From a checkpoint of a small model that predicts concentration at each pixel.
Model: 6.02M parameters, 48-pixel images, encoder arch mobilenet_v2, encoder norm batchnorm, encoder activation hardswish, encoder depths [3, 6, 3], encoder widths [32, 64, 128], decoder norm batchnorm, decoder activation leaky_relu, decoder widths [48, 96, 192, 192].
Training: adamw at rate 0.0029, 7800 steps, batches of 384.
Rows from block 7 of the encoder of a small model that predicts concentration at each pixel, named by matrix and row number. Rows with one number belong to one channel. Each number is 50 + 10 x the weight over its row's rms, rounded and kept within 0 to 99. All counts start at 0. After the name is the row's rms in percent of the matrix's.
After each channel's rows are labels from the 100 images, of 14848, where the channel reaches its highest value: "top examples" is what is common among them. Only what is clearly more common there than usual is listed. The data: reaction-diffusion patterns (Gray-Scott). In brackets: how many of the 100.
# convs0: expand pointwise conv (encoder.blocks.7.convs.0.weight, 256x64x1x1), inputs 0-63
# convs1: depthwise 3x3 conv (encoder.blocks.7.convs.1.weight, 256x1x3x3), a 3x3 kernel
# convs2: project pointwise conv (encoder.blocks.7.convs.2.weight, 64x256x1x1, transposed), outputs 0-63

convs0.145 113:55 00 50 51 54 37 44 50 51 50 35 50 50 50 13 49 50 49 51 55 51 50 50 49 57 50 48 50 50 50 51 44 50 50 50 49 50 50 50 50 50 50 51 50 50 68 48 23 50 48 50 50 50 50 50 50 49 51 50 75 50 52 50 50
convs1.145 087:49 37 69 63 43 58 58 47 48
convs2.145 108:26 05 62 45 35 50 50 50 43 50 37 49 50 50 56 55 49 50 50 28 47 49 44 46 50 50 40 50 51 50 54 54 61 56 50 50 48 50 50 49 50 50 53 45 47 32 50 51 57 58 50 50 64 44 50 16 50 50 51 38 51 50 36 48
top examples: feed 0.018 kill 0.051 (29)

convs0.207 097:58 39 56 50 66 40 50 46 50 50 46 50 58 50 23 50 50 52 50 50 50 50 51 49 50 82 49 49 53 50 51 53 50 49 59 45 50 65 50 50 50 51 71 50 50 60 49 16 50 50 51 24 46 50 47 22 53 51 34 61 49 49 49 45
convs1.207 094:38 40 45 36 53 67 44 54 59
convs2.207 087:50 79 51 51 54 50 50 50 50 50 50 50 50 49 06 49 50 48 50 53 53 50 63 59 51 50 49 50 48 50 49 52 50 47 50 49 48 48 54 48 47 50 53 50 51 50 58 47 48 15 56 64 50 53 39 84 69 53 49 61 51 50 48 50
top examples: feed 0.018 kill 0.051 (35)

convs0.176 086:55 49 49 41 49 50 37 49 72 50 50 72 57 59 50 45 50 50 51 51 44 55 50 39 50 42 51 24 68 36 49 44 56 55 56 43 50 48 52 47 49 49 50 50 57 11 39 55 61 49 53 50 50 48 68 48 49 46 53 50 74 51 54 25
convs1.176 093:41 38 55 35 51 61 44 61 61
convs2.176 071:45 49 39 44 50 35 42 36 56 32 44 52 07 50 50 23 50 52 49 49 45 50 49 49 52 50 50 50 50 49 50 54 51 50 51 51 48 50 63 50 66 44 47 74 50 51 49 50 23 61 50 47 52 50 50 50 50 51 48 48 78 46 50 49
top examples: feed 0.018 kill 0.051 (30); feed 0.078 kill 0.061 (30)

convs0.168 099:66 54 50 57 53 46 52 50 50 47 53 52 48 53 51 51 50 50 56 49 48 49 32 94 61 49 52 50 52 49 48 44 43 52 51 50 33 50 45 49 50 50 45 50 63 48 52 50 50 52 23 51 26 32 70 51 51 51 73 52 57 64 48 34
convs1.168 099:29 56 50 43 47 62 42 62 51
convs2.168 115:50 49 60 51 50 50 50 58 48 50 39 69 62 50 51 50 48 50 50 49 48 50 38 50 49 50 39 49 50 49 48 56 51 59 82 51 50 99 49 50 50 50 68 49 54 41 50 61 62 51 51 50 44 45 50 49 50 50 45 49 49 54 52 37
top examples: stretched (67)

convs0.252 091:42 50 69 52 63 53 25 50 49 51 50 53 50 50 50 49 53 40 52 50 20 50 71 51 50 50 50 52 50 30 45 53 86 50 50 48 23 50 48 49 50 51 50 74 50 50 50 54 52 54 50 48 48 33 48 47 47 47 49 51 62 43 50 47
convs1.252 094:54 57 66 50 49 59 33 35 47
convs2.252 058:47 45 49 47 57 51 64 57 50 50 51 62 63 50 50 47 43 64 71 50 32 51 50 62 58 43 54 50 47 98 40 52 50 51 49 51 42 49 51 50 53 50 31 51 50 39 45 50 35 57 46 48 52 51 51 51 49 52 18 50 60 50 50 50
top examples: feed 0.062 kill 0.061 (32); feed 0.078 kill 0.061 (28)

convs0.197 103:53 49 50 87 49 47 50 53 36 51 50 46 50 50 50 53 49 50 49 50 51 51 51 48 49 52 50 50 41 52 50 49 52 53 49 50 50 49 05 51 52 49 50 49 48 69 44 50 49 50 51 34 50 51 51 15 50 24 52 46 43 50 54 51
convs1.197 094:61 30 61 55 37 56 47 49 51
convs2.197 056:50 40 41 48 56 51 54 57 46 68 54 53 45 47 52 52 57 63 52 50 52 48 61 41 48 61 50 58 49 53 50 48 91 77 50 49 23 51 42 50 40 60 50 42 55 48 59 58 54 50 53 51 50 37 47 52 51 45 49 40 32 40 24 50
top examples: stretched (76); feed 0.058 kill 0.065 (36)

convs0.177 114:50 50 66 56 50 50 50 55 39 50 50 00 50 50 50 63 50 50 51 56 70 50 50 47 48 57 43 53 50 56 46 50 50 50 51 51 51 54 50 47 52 50 50 49 49 82 50 50 30 50 50 45 51 50 51 50 49 34 50 38 49 50 50 50
convs1.177 095:45 51 53 50 59 68 46 48 71
convs2.177 103:50 50 35 50 50 50 50 40 50 35 56 49 00 50 50 50 28 57 39 50 50 50 50 49 51 50 50 41 51 49 61 50 50 51 20 48 50 50 50 50 53 61 46 54 50 50 50 50 50 51 50 50 50 50 49 50 50 50 52 50 53 51 49 50
top examples: feed 0.058 kill 0.065 (25); feed 0.078 kill 0.061 (25)

convs0.192 103:35 69 57 53 51 49 50 47 43 50 50 45 50 51 48 58 47 50 50 51 50 53 42 44 50 51 24 54 49 50 64 68 52 51 63 61 49 50 49 55 52 49 48 63 64 50 99 50 47 42 50 49 45 49 49 50 50 50 48 59 48 47 30 50
convs1.192 105:49 45 49 54 65 45 52 29 36
convs2.192 081:50 56 50 49 89 48 66 49 50 48 39 50 50 37 40 30 51 58 44 49 50 48 57 49 60 50 45 51 46 58 52 46 50 20 50 52 46 51 56 48 59 46 69 50 53 51 13 50 50 50 43 52 57 47 50 50 50 50 50 50 61 45 68 51
top examples: embossed (98); dark (67)

convs0.139 121:50 50 43 51 50 50 47 35 50 50 45 50 57 62 50 48 50 51 54 52 47 99 47 01 50 32 41 50 50 47 50 55 61 48 50 47 50 56 51 42 54 50 54 54 50 50 50 58 44 50 52 50 49 50 50 50 50 49 50 55 49 50 60 47
convs1.139 093:44 63 48 50 34 59 47 50 32
convs2.139 091:45 50 50 68 46 52 64 59 58 50 53 59 61 69 50 50 51 34 51 54 50 39 50 43 44 48 50 51 57 55 72 04 37 53 51 50 49 51 50 50 49 50 49 50 65 64 50 67 52 50 36 37 43 49 49 52 42 50 60 50 45 52 71 53
top examples: embossed (94); stretched (80)

convs0.115 090:52 50 49 50 50 47 30 28 49 43 49 25 51 62 33 49 51 60 50 51 50 60 49 49 68 49 50 45 55 54 47 48 61 50 47 50 50 64 81 23 53 50 55 50 51 70 50 50 29 48 53 47 36 50 51 44 56 48 46 73 49 50 47 50
convs1.115 095:53 53 46 27 55 53 42 62 42
convs2.115 070:48 50 48 76 50 34 68 58 37 48 33 33 45 04 50 43 49 50 62 49 43 55 51 50 50 50 52 50 50 54 50 50 77 50 50 55 35 52 49 50 53 45 47 41 36 40 59 51 69 50 50 50 49 48 50 50 49 55 47 50 51 50 40 50
top examples: stretched (70)

convs0.235 095:56 55 50 52 45 65 52 50 44 49 87 45 50 49 51 54 50 50 49 50 50 50 49 59 50 62 67 57 50 53 32 50 50 34 50 51 47 50 50 29 49 70 50 65 36 50 36 50 50 46 49 18 48 50 56 25 57 45 54 49 34 48 50 57
convs1.235 119:50 79 48 54 52 47 46 48 52
convs2.235 092:53 55 50 53 50 48 49 50 50 51 26 50 50 44 51 49 47 49 51 50 79 50 50 42 50 58 48 50 50 44 49 51 51 50 37 45 50 50 41 51 47 58 49 62 50 54 87 30 60 50 50 67 60 50 50 50 50 06 52 52 49 50 49 50
top examples: feed 0.018 kill 0.051 (29)

convs0.213 086:36 50 52 50 38 50 47 50 52 46 50 51 81 33 49 49 57 52 53 50 46 72 54 51 50 48 50 45 52 49 47 50 51 55 51 51 57 49 63 49 51 52 52 60 49 14 52 54 52 55 53 50 50 52 18 50 70 30 50 24 50 48 48 49
convs1.213 092:61 60 48 46 43 49 37 33 38
convs2.213 059:48 50 52 56 47 50 52 67 50 56 42 52 51 51 53 54 50 51 50 49 50 50 50 64 36 47 02 50 49 50 54 55 50 53 63 49 29 51 28 50 49 45 69 50 50 50 63 50 64 50 58 50 49 51 54 50 51 50 50 50 43 85 54 49
top examples: feed 0.062 kill 0.061 (42)

convs0.240 110:50 44 45 50 55 50 51 22 50 44 47 54 53 40 31 49 48 52 50 61 50 58 56 21 53 49 34 51 48 50 55 55 48 50 51 51 50 61 48 20 76 52 50 55 66 50 50 50 18 50 54 50 49 54 51 50 50 49 50 74 52 50 48 51
convs1.240 107:38 59 54 56 27 55 48 56 43
convs2.240 072:41 41 51 48 50 51 50 74 51 48 50 54 64 51 49 56 50 51 51 53 50 50 50 38 46 48 64 50 50 50 58 44 47 52 51 40 51 50 48 51 52 49 53 47 56 50 39 53 63 49 50 12 43 50 81 20 50 49 62 50 39 52 80 49
top examples: stretched (95); embossed (91)

convs0.140 087:16 38 53 47 20 50 10 50 45 50 51 50 50 50 53 50 50 64 50 50 50 50 50 50 50 48 50 50 50 50 50 50 91 51 50 45 50 50 50 50 50 39 49 53 35 50 50 66 42 50 51 50 49 50 51 50 49 50 50 51 50 50 50 54
convs1.140 094:52 56 54 58 71 56 52 67 47
convs2.140 076:50 50 50 48 55 50 40 39 48 50 50 48 45 50 49 50 50 69 50 50 51 49 73 51 50 51 51 56 12 50 50 50 51 50 39 50 14 48 50 50 50 53 49 53 50 46 50 50 41 46 50 50 50 60 74 51 57 49 45 38 51 13 50 50
top examples: feed 0.058 kill 0.065 (32); feed 0.018 kill 0.051 (25)

convs0.173 092:50 50 50 57 57 48 15 41 38 44 50 14 58 53 49 50 50 50 50 50 46 60 55 50 57 50 43 50 49 51 53 50 69 36 52 52 43 58 50 41 51 59 51 60 51 50 50 50 07 51 50 44 49 50 50 45 67 48 42 49 50 50 46 47
convs1.173 087:49 60 30 35 60 43 54 47 53
convs2.173 097:38 54 49 50 50 50 63 38 14 50 38 20 37 29 50 50 50 54 50 48 48 59 53 50 50 50 51 50 48 38 50 50 61 57 46 51 48 54 67 50 54 50 54 50 43 34 50 48 59 48 50 52 52 34 50 50 51 49 54 50 89 45 50 52
top examples: feed 0.062 kill 0.061 (27)

convs0.3 093:51 14 50 51 49 42 51 50 42 50 42 50 50 54 43 51 39 50 51 54 50 49 60 33 50 50 56 52 48 67 30 49 49 62 45 54 54 50 49 39 50 27 52 50 51 69 48 47 50 46 52 47 48 47 50 42 50 50 54 50 57 53 97 50
convs1.3 090:52 35 49 55 44 58 49 35 67
convs2.3 066:23 36 51 32 50 50 61 55 50 56 42 51 50 50 69 40 57 58 45 50 50 27 48 50 53 51 20 59 33 48 50 50 50 55 47 52 48 50 48 54 47 50 39 47 40 44 51 54 48 55 50 52 53 50 25 25 50 37 45 50 49 25 46 43
top examples: feed 0.018 kill 0.051 (28)

convs0.203 083:10 60 49 71 53 44 06 50 49 53 43 51 35 53 55 44 51 50 50 46 35 51 50 50 51 50 49 49 50 50 61 49 54 62 44 50 49 50 50 50 49 50 45 50 53 51 50 54 49 50 50 52 55 24 55 50 51 50 50 74 50 46 49 50
convs1.203 097:53 45 51 64 35 62 54 35 57
convs2.203 089:50 43 50 50 43 49 65 50 45 50 54 64 50 14 51 47 49 51 23 49 53 50 29 33 55 34 50 50 52 50 54 51 49 50 50 50 06 49 75 50 50 50 54 52 53 49 50 43 49 51 50 49 51 46 50 48 50 57 51 51 49 51 41 50
top examples: feed 0.018 kill 0.051 (39); dark (32)

convs0.149 104:50 42 49 49 50 50 50 50 67 48 45 56 68 50 13 49 50 22 61 52 50 43 49 49 52 48 64 49 51 50 51 49 50 50 53 49 52 53 56 50 52 50 50 43 61 47 41 49 54 49 53 50 50 50 61 52 07 51 51 49 76 50 38 52
convs1.149 119:50 44 49 54 73 44 47 35 55
convs2.149 092:59 52 50 02 49 40 50 50 79 50 50 46 49 50 50 60 46 49 50 51 49 42 49 50 49 51 49 50 53 50 47 59 52 29 50 50 51 48 50 50 50 39 41 53 70 52 62 19 49 50 50 50 40 52 33 50 43 50 39 50 50 50 53 49
top examples: feed 0.018 kill 0.051 (26)

convs0.251 101:99 50 53 57 50 55 50 50 47 50 52 39 91 51 49 50 50 51 50 53 49 50 50 33 49 46 50 50 43 50 50 46 57 49 43 47 45 49 46 43 49 48 50 50 52 50 29 60 44 50 47 50 61 50 50 37 50 42 67 50 37 50 50 50
convs1.251 097:55 45 52 57 32 55 52 65 65
convs2.251 094:38 50 61 49 58 50 88 47 49 49 51 63 50 49 50 50 49 50 54 50 50 50 50 50 50 37 50 49 32 50 50 51 75 51 49 50 50 50 39 50 19 85 50 51 70 50 49 51 50 50 50 49 50 54 46 50 49 50 50 34 45 51 67 50
top examples: feed 0.058 kill 0.065 (39); feed 0.018 kill 0.051 (34)